A small segmentation model, trained from scratch: norm groupnorm.
Rows from block 7, named by matrix and row number. Rows with one number belong to one channel. Each number is 128 + 24 x the weight over its row's rms, rounded and kept within 0 to 255. All counts start at 0. Numbers have three digits each. After the name is the row's rms in percent of the matrix's.
# convs0: first 3x3 conv (model.decb.0.1.convs.0.weight, 96x96x3x3), inputs 90-95, a 3x3 kernel for each
# convs1: second 3x3 conv (model.decb.0.1.convs.1.weight, 96x96x3x3, transposed), outputs 90-95, a 3x3 kernel for each
convs0.9 106:117109102127119121135127102128119084133108105114116107170173155136124124137118118141088104128088165133140137096066054125219178100134148111143149107132149128144135
convs0.10 096:150130161134147135144114136083145159085126160148113120138148130129129124123120136125132127122136134130143124126134141118127130128118130130148135135119137139150137
convs0.11 084:049058141124135098196238085081066106113105126147085119145165150125128137139138124143164131145115126158141138126124124112123125132149111111137112131143127123144117
convs0.12 099:119119152133141129105118133129133137113134166124156149152154127105154167137135134113115135150154128093101103112139125139142141156108112135148148133150118151119113
convs0.13 100:195190128101219150095046114124167168151179145129146158137121123141135143114143144140154145156145114161134108140136126122160130111125128128157135149145147161125144
convs0.14 105:173157137192195134101134108117160134155137110129138127200156146133121123155177123117117133129135131152170115159181135122151109142145100137159142124110114117113091
convs0.15 095:120174095121106125131073141099181168155128112146148164138124143108134136137132099121109116130180169115085131138119147131133141118125139120129129165146147126148130
convs0.16 084:147144145141123145158122134134150154149141156143122140135119142122127128127127120130118120135136122139142120123124122133129131138132147119119104138130112131131111
convs0.17 102:116102113104118115118113132137138119132159155119156163121117130145123136111084122122115096149105086138103089137180196097081120142085093142144136147145127117163150
convs0.18 097:127118137115130131126131129086111118114108085103122105123124127118130136131131143129130135137142135121134131125119123135139139133131129117130143116116128135138126
convs0.19 107:121102133125119123128130140109120116122130151125150149157095111155124117091096085147061138117183110118215106119105097127107115158128139136111130124130108133177134
convs0.20 095:122119137083153119066161130138141131183158162142150129121152134124130125141143137107140130134107134148108133143154143146134140130144137154151141128126117115116114
convs0.21 105:103119130117127118116109129125142120138146125138139152096096128203103104174138121103152128121162160094109126144123144120130132112108130169130147165068103164126121
convs0.22 097:062219150110179130191178101030175124162130088153023179139111127126117154127135143137137132118133129129132140107148119121131138122115129119136126130139118140149127
convs0.23 098:140137133115144136118137132152146147137177146116176139143157153116152107131157124113120132137136142120115114092086108123080122096076119112141123115166124115148118
convs0.24 101:139139111131139117120119125149141128136124134125123133175196160122098095090094124120145116177164125134115112113110118146141102129119114123110103116120134130133132
convs0.25 078:019020064133168112000009108111116135141132115132119131144128131135150123116124123127125126141131133123120128115118129137131135129122131135131114132136113133135105
convs0.26 106:197183001183161100076184127107154124133107102106119102122121157135134143124145131116133142134140130142148111120125121127140135132110121122128148148121109130120099
convs0.27 105:138123129113143140155123135144129152128148160127124134128180177122133129141135098148131107128156165103099141117183188092190218066105178138162158113128120130137125
convs0.28 099:120119095136129114152109136111144138132125146110144145104090118148129126134135119134139148103120107106142085131089202080060137133103118114131100138131110109119126
convs0.29 106:128101122114112127125123134107127133121134107151118119160126156138090153121061120129130122067060135158075120104078116070083135130112145117142150132126119141162155
convs0.30 084:149164141126128105126131157106107123122125104124138123128127125139127129107131111137136108141152148134128123125129144129113118130129117132140152143134148111121121
convs0.31 095:139150141122130120131127122125122139127143131121135138154134114133122133134114139133134148126118125110127155108129112098102128108096130135114157151111125145169154
convs0.32 081:090104087100150135111128096129121125150149150126118119119116109130138128132131129129148138124151136123118142116130138128146124136136128151122132147134165112119147
convs0.33 089:233025108077171111175034218117142127112156100123116156131140129134131131136135126134121135123147130143125129122112134124120123122128127125157125147139137148144130
convs0.34 102:119107132128122127145153135132149136144159138138140144116097202128216175152148144107147117152147120143137146134093109130102130125142139112145183096103137115127093
convs0.35 125:113091131122144132144134121141115135163162143130145139138135126135130129134130140126136134135132136129143134117114146130145139127129142139129108143134125114124125
convs0.36 086:152186159099141052222181143120148162129132137123131144120140119140145111125141121132139146139132134134139121125121109137129109105120131117134106131130110136148110
convs0.37 096:000169247130133094210015075117094199158136113107138171143129126135129133133128120138139127128142132130132136128129126134129120130122128137112112125122120123126136
convs0.38 106:120113125119128121123118128133132128137120096129126112057149202155255098190119066124111127141109160118100152129130106131104114132106155117083104157136094131117114
convs0.39 110:120125124120121117129117125108125115150130112133126114095076089157174086084136124074120131088119132131105101100145182110110147109099118157141106140093127113122116
convs0.40 102:129125122122128123126132150117132131131125134127132127126119122133131141130137134146133150142125151116111112133125120136127126134138127107138152133163172150181198
convs0.41 106:148128134138136110135139125102139105131166124130159135143145152118170191145152135132136087145175117100137120086105132088143207130127170111153151084116119129163126
convs0.42 102:144111119126108108145124125119113122130124117110116135111127138054065089043069081105141082096136122096088101132101115152125115153140133125170138144187145130175145
convs0.43 111:149136133123119119129132122122115121125140135142135132120108150094090144102073104118165100166118041130151062099105124152125141106131158109161122149181149178179135
convs0.44 099:149126108142121132130144138142148128154162145152160105151233160158197114109140067119108097142159123190150132122148154099143146114136160148177116105135119120130111
convs0.45 105:134119142137136140137147131135140142145122148136078144123120092140162147117113096157096148141092108090143122142092108151138104147148100122135149135119147135149110
convs0.46 103:110120129100134125118113111120110131142109133127122130099133140106148179106091128127125139105116099135133141109108118098065103131135119081123124156153133116094122
convs0.47 106:102100113136112117156119136127104103140131124151138147113114121091152103111153118114100146137131149184130142119164113114184114100160120144127128148180148127124144
convs0.48 109:140123142128122105126129133152160128151121156147173162164173194137128171152144156141112095142140141104097117138131108130115114116091123157163149149155106145163134
convs0.49 113:105127112099115120136143129123097126142120131133107109116125128126138109125132124095149138144170165125121140049048106104158245194197170131134123136120147136148131
convs0.50 099:145106131130117125135134133109109119134138141126111125137067178094030156082064178102082148122114122106116135128104134144101150120117115131152111114110100134150120
convs0.51 104:103137111118127112133142125113125105121137119139141131153198146131146137117129110159067112146034125137059139142135157139129153157140146113098123167139165129137126
convs0.52 100:128123128122123124131124154134142144133121164141133132107131117058085135110139120122132133108173117148100099130074130082070121145106198132123122168142165135106148
convs0.53 102:162119131142135132122118098142151127141146089115124136159119169187177130163047150110120137117154129119165106093137090143178080119176128144146112129122152133106109
convs0.54 117:124142127133149147130110131113140150129135133132150132113163109130153110169158132110255148109141113126006157105107149155106111122079101122111108104124118113128116
convs0.55 091:163147119145129112145147161123112123149106089132101114137125125122119151122126133129117124122134130124127141129110115143126134123127121112124167133142097121128111
convs0.56 108:134127121127119142128118124136137119128126120122134138128124118103155160098136156149108125214133068093146118130141143133144141135127141125132110079156190099104147
convs0.57 095:108023083127125131129149162105055090106159166154130109128134134127136123113123123161135116135154121125133112122149125126122116132110119156127132151116125113112116
convs0.58 099:135119123128134118119139126122119119120131135148143127099096103128145134196255202083091106086181174085068082127147135108107117104099106154154169168154145137157132
convs0.59 101:120122148136124151127127139110128119125144103094122095136119145150149140112108105102136137096147128088109116149135113131089078106105075129136136119133147123125133
convs0.60 082:106140114105115128114110122113099111130131121113119144131128134139149129115128125122141130144165136134140134142130128135126147136132138109141127146145130148160136
convs0.61 101:132134141132146125098146140132139136115146119100105090115130103144144153127137128074102139085139183109141199064104151094101092079130127123129117150163123133124122
convs0.62 091:131136174113150141122156169136125126134120137114123132161147129148147135104120120134141131126123135129127110109116128142125122129132130125106093134106116103085077
convs1.9 099:131154132098121125146125157094106092143178134154150165096125122130152113143105107150144154132132143128139133155127133137110104138122144160155157096173171113135138
convs1.10 095:126116115118114146124100060114127147086115172117117096101154128104126114126149107115113132125120117140142160156130111117168119103085102105110098122127130163110167
convs1.11 095:109115105135083090142099137151111085137084091104106130150146114131123120099093136127072067136139076130178114099075137129098107138147135150163116131116125129094118
convs1.12 118:166134144136117127141141109127151126141122158106108098164154126158104165177131129154136147103117065094076096114126159098124131153154145139167147107126066108152089
convs1.13 080:128191113118134124102116104124120108154144099095115127100125112124165134169093122099125104116144076093144087124102133130109131118135132168136150149121135100093110
convs1.14 078:181147097120148102105144137098117114077101100130120128139089122109115146111106109118128127150138121134169110124151136114122143096103103123101118108053096120087133
convs1.15 083:127149128123110141123104111107114074062076067116144119154123106179139124120133146130146088117129176157114125116177109107127126124141187139100108113088154116104125
convs1.16 117:112111141103087131117087063168137095178129097134100109107112149146123159163124116152125123157131101135137135128122120115104110135132120139101134139112157129135127
convs1.17 092:065146136088167110127116101144152128133170056145128131157177118094086127131111143116125113117150156139165150133138170130138149165110157115127110128098138119117135
convs1.18 106:170123100097096087122146152138143091108128059111120163117120129132132175158142096158115144116131128101113108098077112202129117128153138128107137148146132104128129
convs1.19 102:145125119134137151101168141149106124147100120122116166129154118144155110138165107133145140110140098122132078133119125076121112071099163101114100114115120105106159
convs1.20 103:162143110170165138121113118094119158054125109077081127115141111098136141103118146125100089162105117154137146114084120145115093114120126139142131114112124063097121
convs1.21 092:122143148090124153126122123096071084134135117082115107108075129110092138179139151128152142148127112108121102110122113120095086145125138145157146135135111153181154
convs1.22 114:173152100109092144067128179114134119143156177121185127134116129111130180125184140125161131124122124137107101127121135104098126111120122152125138126111135085133170
convs1.23 101:081143118092185112113134118118090145117080124101084075145128152174092157135139140144097119086136129113120149144134150133177178158168143142120147182107104157117129
convs1.24 086:134127129108107079129142147107104119111143127127168145145117139147105110117084095180163168115097089103150159112117169118103109129152097127134124106125118148141147
convs1.25 125:118112138125070119159155152113093115136169128110111150164135104123146126113153108124134158106108146122097106129125101107106119127132149155125119168114083145187123
convs1.26 090:122109145186102113169129105135125126125175123105123159136091129129128131113124137139139093109138155122116165140141114103120118112151142125140148145119144140117134
convs1.27 083:155119125121127150127137127115107131121117082095140114104135096094156077139142122112158131144133118108133134118133126105132111072121073141141136127174176109101116
convs1.28 087:147135138107148121127154130147134119147123142130145117156087161134090088123159125127109127069079095120174139147098152100142117118132118149194115166123129130145116
convs1.29 098:154151118113127116113100085146145112132130107112125100113127100088098061092116096128138128117136176119102139135117117146201130110139139153115110133144133118144122
convs1.30 121:148110113186139095178104070112128124155119107149091098151115126099167140126126140108148151148138144170155124126114142113113167087122149142134130091113119125146125
convs1.31 100:126121123178125159154112130084089061142159094124129114108150111105166137099138133107103118126083128185107097160155072128125093151150126104127136120116167095120179
convs1.32 116:143155142155172092154213151101128165133129182120140113126110111124115119122147119126127160116092110114118141145136113136136129124117113092126145111064117133106147
convs1.33 116:105132160169112103143128124120140164049145131066160131150089136136146124099142119119133112080154093112124114143136115140145109132114127158123116141110148124093157
convs1.34 099:132141146145100108138128162126129112072126110132133104129129138151099086100095085132111120136158109138130110117138135145114122155109145113137126158134127126164140
convs1.35 101:105159120101117132162098090139144143138134131139114090121121118150107123147114114141104104136134116139114130139122117137121120096094109128103126160120136117127124
convs1.36 107:167165120133094073138154142085133120075141124140071142137119129110109150139123119115110115132104112132115128154148135123124106133113146142163153119170124126146182
convs1.37 097:155130146148150151112167153099107155080147141094200120138106107102123138119146099097150114109153114103103130135156092161111149159130137135124105145134145126119151
convs1.38 126:121144142123094128121138119130102123125163108126091142108142125117154144127120155126109117151081124111140156105141120145093069122135101125134125116095094130122119
convs1.39 100:132111155082116106103133114101133099140117126136134133130145154078142141123143125107150159143123158107069108141160132138136134128157090162140146124103126108097109
convs1.40 103:120145170124122172147132158129103085126126116084114124154141137137123129125118115148160123135133111153138126118148139122148150102112153135100087095131094083126070
convs1.41 089:107112113105098109134105124137123125111156162109111112118142102100098128150148122098097112165118092170106091132147171163180152089099135161108146125096112095118106
convs1.42 107:128127112108127097096100097150112136158105147087084127084143082097103098129141125143139161097109126125118142111095100127162161124147133091116118065142139144177109
convs1.43 098:111133122175138081095106106107147133119178145168148136153157156138136142107116122150146110154139136154144118157159158128153167162166184101116138121086084128148143
convs1.44 087:143153110152143123147120111105141103133131133120095134142110144120087133109108154105140108071149075145162115134107116130081130162148166131137179105147091105180132
convs1.45 092:117110133083117111116169156124113104120133135103140143163091146153082130132165139114158170112126104115094106134126138100083128152135127102142141119141126150123084
convs1.46 078:123077136136097081090120108082128138116145165121107119143134095118152170112108131156147169133127168128132185149138138125087154135119102142065138140106164162138139
convs1.47 109:133099096156151163133134114073105138104145116179178145137132115188156158139116139120165124122192123118158117089119121110133090125166132130130112151188122140136131
convs1.48 082:098147110131125146136097146144129118127129113113147096142103090165084133158083191131075114140107144127105143158144142136138151120145131135103130119147148075097080
convs1.49 090:135102144154118169150115106122132152109107106123106127125099124174165141130120125150106123124085105122124126139106103169178086140179144112134126135145120109117144
convs1.50 103:120096090116120135086156155123137121139123140105138082156084126152064131168122167082136123145156137146121117131123124187179133142149100091116134131150167095126140
convs1.51 089:123104106115084135151108104145114188112105156148113132108115111125128137102116141151137174161134127114137120104128135086109152141160173147116114126099100159139128
convs1.52 087:108123152087169143097123128105123149085092093133109119106153102075140122124121126128141148146140070131173142139171119147103050132162187133112081156109109100106118
convs1.53 094:087165139095103095132114123134146104106120119126117083147096094102127074096141131155141113116075139147123120134162157098135125115140089172139157148115122156083100
convs1.54 106:125124119102146138081177167132142098150170131117159166136136138117132115159145154138155137130103110105147124108073104130146139131125103141085145161102130175154107
convs1.55 109:172121108133096158067146122142103133084138174136130188150155134129127085151129104145117127125161103112119138092125137150108128130120105112092110128158084143151123
convs1.56 104:116115111103109195131141178117113140112130066141122107122124109146094139147104125149115114122132176133137094162149115082124046119108070099135120131155204148133107
convs1.57 102:078092101134164147175136109137128090099093126145126150106110111171174140163110110159141133106094090081086112119151165110159141142131142111135134136143137157129126
convs1.58 091:097141129121117104122105091122135119160136157101122086089093132145134125129113117155138128092128105124118078099106088110094128096121068136108151131100153155111126
convs1.59 100:071143121114138088127108118138160128163155119167168132205150131141126114146152184138137156110141133143160112110136128083159156124118131182133151151101135132165143
convs1.60 121:134151097089126126112114126130127127103167190125150154122124157130116117136131096151143094113128107104142157120128123182167130102114122111085114119092131118095092
convs1.61 080:144145148110078131113117172098114153122086163126103123117131141121147154115112124125126100093130139164140155184183175137168080157160122167146097149153102138130108
convs1.62 096:069086139094126151097141172141112153113134152113127133102113086141094126146130116153158142111133150111138171163167172141127121157122161143167128140116135134101122